Weights of a small image diffusion model.
Data: trained on made-up ball-and-stick molecule models, 195000 training examples, 1.8 epochs.
Rows from block 2, named by matrix and row number. Each number is 200 + 40 x the weight over its row's rms, rounded and kept within 0 to 999. All counts start at 0. After the name is the row's rms in percent of the matrix's.
# ada: adaLN modulation (shift, scale and gate of each sublayer stacked) (model.blocks.2.ada.weight, 1536x256), inputs 104-155
ada.1086,077,193,224,157,171,219,201,237,157,149,149,227,113,132,194,232,237,239,242,162,194,230,191,136,233,171,193,193,314,237,219,209,206,123,191,213,186,184,233,163,206,270,184,218,171,235,217,104,221,225,108,183,146
ada.1087,078,241,148,226,215,214,190,157,175,91,194,146,244,218,186,227,221,204,205,221,132,190,189,122,173,160,160,124,210,108,217,190,205,194,173,162,196,191,187,114,185,155,215,184,154,169,244,134,254,149,189,212,176
ada.1088,125,122,243,166,196,185,312,151,141,144,169,167,187,181,299,214,222,182,238,167,151,168,204,138,229,41,215,214,239,211,243,137,199,180,160,213,188,220,170,197,190,226,207,231,152,207,215,247,212,191,182,157,153
ada.1089,080,226,230,216,196,130,198,295,237,178,223,186,274,201,211,116,156,233,178,217,191,207,168,213,262,177,172,239,162,175,184,148,199,242,171,188,193,160,247,237,173,136,209,221,238,204,141,248,137,224,235,204,227
ada.1090,162,149,204,208,236,180,216,181,159,172,197,226,203,141,217,267,258,149,260,160,238,218,247,166,208,237,194,145,211,181,242,182,222,208,264,263,171,252,194,175,173,248,152,203,150,186,276,165,184,133,240,180,236
ada.1091,122,136,211,195,208,213,227,199,149,195,230,214,240,146,242,270,260,135,251,116,219,246,255,158,242,164,214,170,188,151,253,250,200,221,259,274,223,271,157,180,193,206,121,150,185,192,245,209,205,176,222,172,234
ada.1092,102,165,263,145,155,127,217,337,208,196,209,238,171,148,206,206,154,213,285,185,252,297,254,237,207,150,233,256,207,257,182,128,159,187,194,209,199,205,240,274,229,259,181,261,212,255,183,215,135,206,166,191,212
ada.1093,163,182,201,155,176,182,226,172,130,117,131,205,156,166,226,224,310,229,224,156,196,199,198,107,179,174,196,193,267,219,290,180,193,140,189,221,122,184,262,236,140,240,182,257,153,227,196,179,209,203,175,165,146
ada.1094,070,149,286,147,152,170,227,240,176,193,182,201,168,163,200,182,231,204,232,225,132,225,150,148,238,140,228,256,247,162,218,187,186,132,145,168,179,136,218,214,223,228,217,247,177,246,159,232,131,234,162,211,144
ada.1095,083,175,261,172,184,126,210,339,199,184,194,162,229,183,209,176,174,248,240,208,212,253,223,226,261,178,187,201,183,285,171,82,200,195,183,179,188,194,275,256,220,249,202,238,197,169,197,205,177,238,132,207,224
ada.1096,232,165,189,221,229,211,203,212,113,224,153,193,162,139,215,200,310,164,207,196,238,227,201,135,226,178,161,152,247,217,257,178,240,215,213,213,179,180,213,178,119,227,186,198,141,180,233,192,200,200,217,162,213
ada.1097,129,181,215,164,141,180,256,223,129,164,209,199,174,179,256,199,242,240,223,136,197,253,229,153,188,88,242,226,268,244,256,266,148,176,211,209,215,247,223,246,198,242,182,218,170,203,210,172,238,287,107,157,204
ada.1098,073,138,223,229,202,172,140,189,241,136,224,186,242,258,145,249,139,180,213,249,93,192,255,214,189,261,207,129,130,156,149,145,195,216,187,183,167,191,208,128,208,232,188,162,210,180,148,218,216,156,221,245,208
ada.1099,131,213,155,218,199,273,149,174,232,200,239,205,204,262,168,129,216,215,134,254,204,174,213,220,223,275,121,145,193,158,214,250,194,233,252,183,225,185,232,115,160,241,148,163,264,196,143,181,251,215,239,226,268
ada.1100,119,181,175,226,232,235,201,132,133,192,194,154,191,171,212,171,280,169,163,194,162,169,171,125,198,161,190,148,225,177,263,194,231,197,201,199,199,179,140,191,131,210,186,145,125,153,246,198,234,180,192,176,210
ada.1101,088,245,204,160,142,205,231,224,175,290,191,243,175,188,230,217,197,255,211,182,251,276,205,199,160,163,249,214,233,230,210,283,146,164,227,191,232,225,209,272,197,163,225,229,186,205,252,135,252,290,113,152,197
ada.1102,086,245,230,148,151,192,228,223,195,232,203,180,149,225,227,158,215,244,209,206,154,231,216,187,178,181,219,174,258,244,232,232,173,149,216,202,237,206,229,208,191,265,204,234,205,220,225,171,274,274,111,160,207
ada.1103,094,189,205,122,163,201,225,199,154,202,137,235,138,210,235,205,264,281,193,164,234,201,202,172,194,132,205,214,272,228,261,222,130,170,208,207,180,216,230,252,150,282,200,280,197,234,232,143,209,208,170,164,163
ada.1104,108,139,206,230,165,211,140,245,180,152,191,222,194,168,142,187,233,174,240,230,213,238,264,198,220,233,172,163,211,233,213,162,170,212,202,172,168,171,273,95,152,263,165,169,190,193,184,200,218,209,191,224,266
ada.1105,127,179,173,175,195,258,192,146,186,205,208,188,181,197,205,229,244,197,201,165,166,200,230,177,171,260,220,96,218,182,224,267,194,160,244,224,258,226,108,94,187,236,174,172,172,155,247,153,280,149,177,184,209
ada.1106,350,176,205,185,212,224,243,204,109,208,168,179,163,134,251,201,305,205,217,174,219,215,203,119,240,130,160,164,269,235,282,190,218,186,206,214,193,201,204,192,134,230,196,212,136,187,226,172,248,231,186,142,192
ada.1107,095,169,169,181,224,203,209,176,141,155,152,230,182,158,225,243,317,174,234,157,217,213,189,103,217,191,157,188,217,139,289,218,204,181,195,240,164,213,167,137,157,219,185,205,146,227,246,168,205,140,256,184,164
ada.1108,084,165,205,168,130,207,141,255,245,213,160,237,195,196,130,150,163,194,196,244,183,224,236,210,186,228,257,246,229,247,178,189,119,203,163,152,218,151,179,171,234,232,190,203,223,171,110,238,193,242,171,267,232
ada.1109,105,225,142,231,241,166,274,217,141,134,160,201,191,152,279,166,219,231,164,194,224,128,153,171,162,149,112,215,207,210,219,116,230,210,188,220,161,182,260,200,166,222,195,211,183,209,151,194,213,233,217,154,190
ada.1110,127,218,229,216,251,213,210,112,178,154,168,121,199,223,217,184,262,222,168,217,81,105,165,163,221,215,154,143,187,192,239,191,255,168,189,204,146,171,183,202,146,200,214,227,190,170,194,228,248,189,222,188,160
ada.1111,082,158,216,144,191,139,201,221,137,170,178,223,155,112,218,214,258,211,214,152,273,197,207,164,208,180,200,255,280,299,225,211,181,139,219,227,188,221,187,223,168,306,184,212,150,245,302,150,195,229,128,182,213
ada.1112,089,218,212,220,225,212,209,161,259,145,257,162,251,274,196,173,119,203,153,248,104,128,177,223,188,183,206,227,144,176,164,213,216,235,190,168,206,199,184,248,242,158,211,177,277,206,154,239,210,197,216,245,201
ada.1113,087,125,218,169,198,180,235,206,183,213,184,279,151,144,225,220,221,219,241,170,239,176,239,226,224,173,183,263,219,229,242,136,173,201,224,239,151,225,257,219,187,262,184,257,186,248,171,245,156,243,278,169,197
ada.1114,059,238,188,179,209,129,236,266,138,113,149,141,195,212,246,174,240,271,177,181,199,206,172,84,218,69,157,189,245,310,230,154,196,184,172,193,165,206,269,228,189,208,209,236,154,204,214,171,224,219,159,183,178
ada.1115,095,148,276,179,173,197,110,222,248,196,229,209,240,213,102,188,165,214,237,247,194,221,185,203,256,291,260,266,159,245,154,155,163,190,168,157,191,176,203,249,257,222,230,213,186,197,162,249,165,239,178,261,203
ada.1116,087,227,194,174,152,249,183,258,235,305,235,241,182,213,177,169,169,224,227,216,267,268,234,247,183,232,260,255,227,212,183,218,170,185,214,171,294,216,224,248,249,187,205,210,237,242,155,195,253,301,152,210,218
ada.1117,083,212,251,171,160,109,214,228,260,150,201,213,165,234,196,187,93,253,215,215,193,175,213,289,158,171,234,254,210,302,141,136,170,194,179,188,170,201,260,256,246,251,210,263,242,238,171,212,192,219,134,229,186
ada.1118,126,245,128,252,245,179,244,106,204,142,223,149,240,271,257,189,180,213,104,206,131,124,167,197,123,131,147,177,150,207,211,227,216,260,205,189,194,227,180,193,195,143,218,151,224,160,220,212,242,197,240,202,202
ada.1119,091,247,194,173,187,188,233,248,165,149,161,139,192,209,249,128,230,252,137,215,149,212,162,180,240,104,112,137,207,255,235,207,195,214,179,183,166,168,230,163,131,215,179,211,222,174,184,184,202,218,194,182,210
ada.1120,090,146,156,209,228,154,231,318,116,127,163,208,165,175,252,191,275,189,204,173,273,244,220,139,241,150,153,192,267,203,267,120,216,229,214,234,173,197,258,204,132,261,141,223,176,225,190,177,145,189,192,153,238
ada.1121,073,203,236,213,181,182,120,313,265,209,231,258,211,208,132,200,165,233,226,213,311,288,205,264,212,279,186,202,160,295,146,223,175,220,200,192,203,187,298,214,202,195,184,193,241,227,155,170,222,266,179,229,239
ada.1122,108,207,200,199,195,118,236,219,158,223,158,188,182,175,230,291,232,202,244,128,238,244,222,181,115,194,259,208,263,254,220,158,208,158,240,224,190,236,261,278,216,174,207,195,140,206,270,147,224,203,123,153,169
ada.1123,147,190,173,206,213,222,289,130,138,183,198,169,192,184,290,209,255,179,197,146,147,176,196,113,191,69,204,185,247,193,268,247,212,204,194,236,235,227,145,207,167,191,199,190,157,187,244,200,225,201,202,145,179
ada.1124,092,214,244,217,166,226,196,184,282,254,245,197,206,258,176,135,130,213,182,220,124,128,211,238,202,232,273,245,200,255,178,212,197,186,191,173,286,171,187,264,239,207,209,176,252,170,127,232,246,285,137,249,206
ada.1125,082,149,167,158,157,244,217,160,166,161,205,232,176,135,218,261,236,183,221,118,239,243,261,170,177,162,230,162,270,174,242,231,177,161,234,244,254,227,158,194,217,248,158,173,198,214,213,157,218,203,191,186,212
ada.1126,074,159,257,144,165,139,222,256,160,169,137,187,190,159,201,237,238,202,256,171,149,265,175,137,276,138,238,218,269,129,212,169,186,128,169,188,180,192,226,224,227,220,184,225,144,247,215,205,87,188,161,185,151
ada.1127,072,154,209,112,170,192,183,158,145,214,127,186,177,173,201,216,289,186,202,152,216,210,189,141,230,139,142,217,291,217,251,228,157,168,192,200,193,214,135,205,137,241,217,212,149,215,261,201,257,182,182,194,159
ada.1128,139,207,197,220,220,130,220,279,258,204,221,232,229,232,212,202,140,222,187,198,195,198,176,240,215,158,156,261,161,196,183,175,196,255,198,194,193,207,240,242,217,144,197,215,259,237,114,221,152,205,231,211,202
ada.1129,145,185,213,213,224,238,204,206,149,302,178,211,145,133,215,165,323,163,209,194,268,231,168,118,266,166,176,215,245,215,296,235,238,226,201,204,212,179,196,218,98,200,213,214,149,184,210,215,208,250,221,175,197
ada.1130,066,138,238,122,180,215,146,170,224,173,170,254,180,174,161,271,202,232,293,152,234,223,253,199,189,266,250,216,247,277,170,181,139,153,191,231,197,227,212,160,240,314,207,262,183,238,200,156,253,221,195,222,174
ada.1131,091,161,240,185,177,207,220,307,177,169,192,228,176,169,237,233,197,220,266,183,241,295,244,166,226,138,157,182,234,267,210,190,149,193,188,213,188,198,259,110,240,224,146,182,164,249,213,150,201,246,178,207,210
ada.1132,081,234,184,212,218,214,160,186,163,171,130,170,195,187,171,199,304,235,166,206,187,229,139,101,168,202,191,129,217,219,236,226,237,156,200,190,152,185,255,224,168,173,202,189,127,148,294,118,237,228,163,210,185
ada.1133,231,175,196,184,192,222,213,196,114,179,141,184,151,148,219,198,301,222,217,197,211,231,199,114,191,172,179,141,266,251,263,194,204,165,194,197,167,182,214,149,140,244,198,236,123,180,240,147,253,207,174,171,177
ada.1134,090,113,213,206,152,247,217,250,182,195,193,309,163,138,211,184,219,232,257,165,274,223,259,181,165,151,202,242,261,297,236,159,168,204,169,209,224,179,240,153,179,251,162,240,179,211,100,212,262,309,198,205,184
ada.1135,060,182,178,238,207,241,221,131,246,225,227,172,244,267,219,149,155,202,149,213,132,156,222,243,198,161,218,196,190,244,205,220,195,234,215,192,280,210,182,160,199,215,211,171,240,142,185,225,290,217,190,196,229
ada.1136,121,227,142,223,264,207,241,172,131,174,171,163,163,156,264,245,251,174,192,170,224,200,133,160,193,137,117,194,214,134,229,183,264,208,212,227,166,205,229,187,170,171,185,196,131,243,272,183,140,148,296,149,164
ada.1137,096,183,243,153,194,191,217,132,199,194,162,196,188,236,222,199,215,208,194,166,142,166,126,147,225,151,197,248,251,175,247,240,218,176,161,188,176,192,160,304,184,174,234,243,194,220,218,214,254,265,185,191,128
ada.1138,068,243,167,202,171,196,193,240,218,263,244,272,157,204,196,205,136,199,186,185,261,242,249,277,166,242,207,240,213,164,175,294,156,218,261,224,227,229,249,204,210,221,172,199,245,232,171,180,169,281,201,185,239
ada.1139,102,206,116,252,217,211,270,211,207,266,218,216,184,188,245,156,171,133,162,205,245,188,153,232,191,92,145,246,195,167,203,230,228,284,188,196,261,200,155,239,180,138,214,174,225,187,207,232,155,187,217,178,216
ada.1140,079,156,217,200,201,221,192,162,184,192,153,272,165,161,194,288,215,187,255,145,165,174,209,183,126,221,307,262,244,165,222,207,229,152,177,246,206,194,171,240,250,227,174,242,201,199,157,189,239,255,161,205,135
ada.1141,103,247,142,234,237,252,237,127,207,190,183,178,260,249,231,187,145,212,127,217,174,129,149,194,163,121,151,212,164,190,176,188,218,233,163,179,204,201,169,212,209,120,245,191,216,143,247,193,241,203,252,201,183
ada.1142,256,190,184,183,214,205,215,194,120,179,135,214,145,156,232,213,312,228,214,191,250,209,176,117,190,161,146,180,267,253,279,190,206,170,176,200,146,176,232,173,122,232,221,247,134,217,234,154,232,203,200,164,157
ada.1143,071,170,237,175,165,121,156,222,180,212,195,186,176,167,158,205,250,203,255,198,165,203,259,175,218,225,234,258,235,267,215,158,177,195,217,183,159,181,232,299,145,293,198,211,171,220,176,239,157,253,165,184,261
ada.1144,105,232,163,223,212,219,218,202,190,154,169,128,188,215,213,127,218,256,181,241,133,152,189,204,179,172,148,206,232,285,221,112,238,212,171,168,188,156,259,189,164,260,216,261,203,120,170,189,255,248,156,190,215
ada.1145,117,218,141,212,233,248,258,143,113,168,157,175,169,130,277,182,269,196,187,186,201,160,165,126,184,92,153,177,237,205,267,181,245,192,158,237,190,172,173,188,130,222,194,203,181,208,202,201,209,178,219,138,169
ada.1146,081,137,184,154,158,239,199,201,154,152,184,259,143,150,199,189,257,241,249,188,259,227,242,138,201,173,183,174,279,259,255,224,142,176,209,212,202,213,214,126,167,306,183,266,195,227,185,133,280,212,165,188,202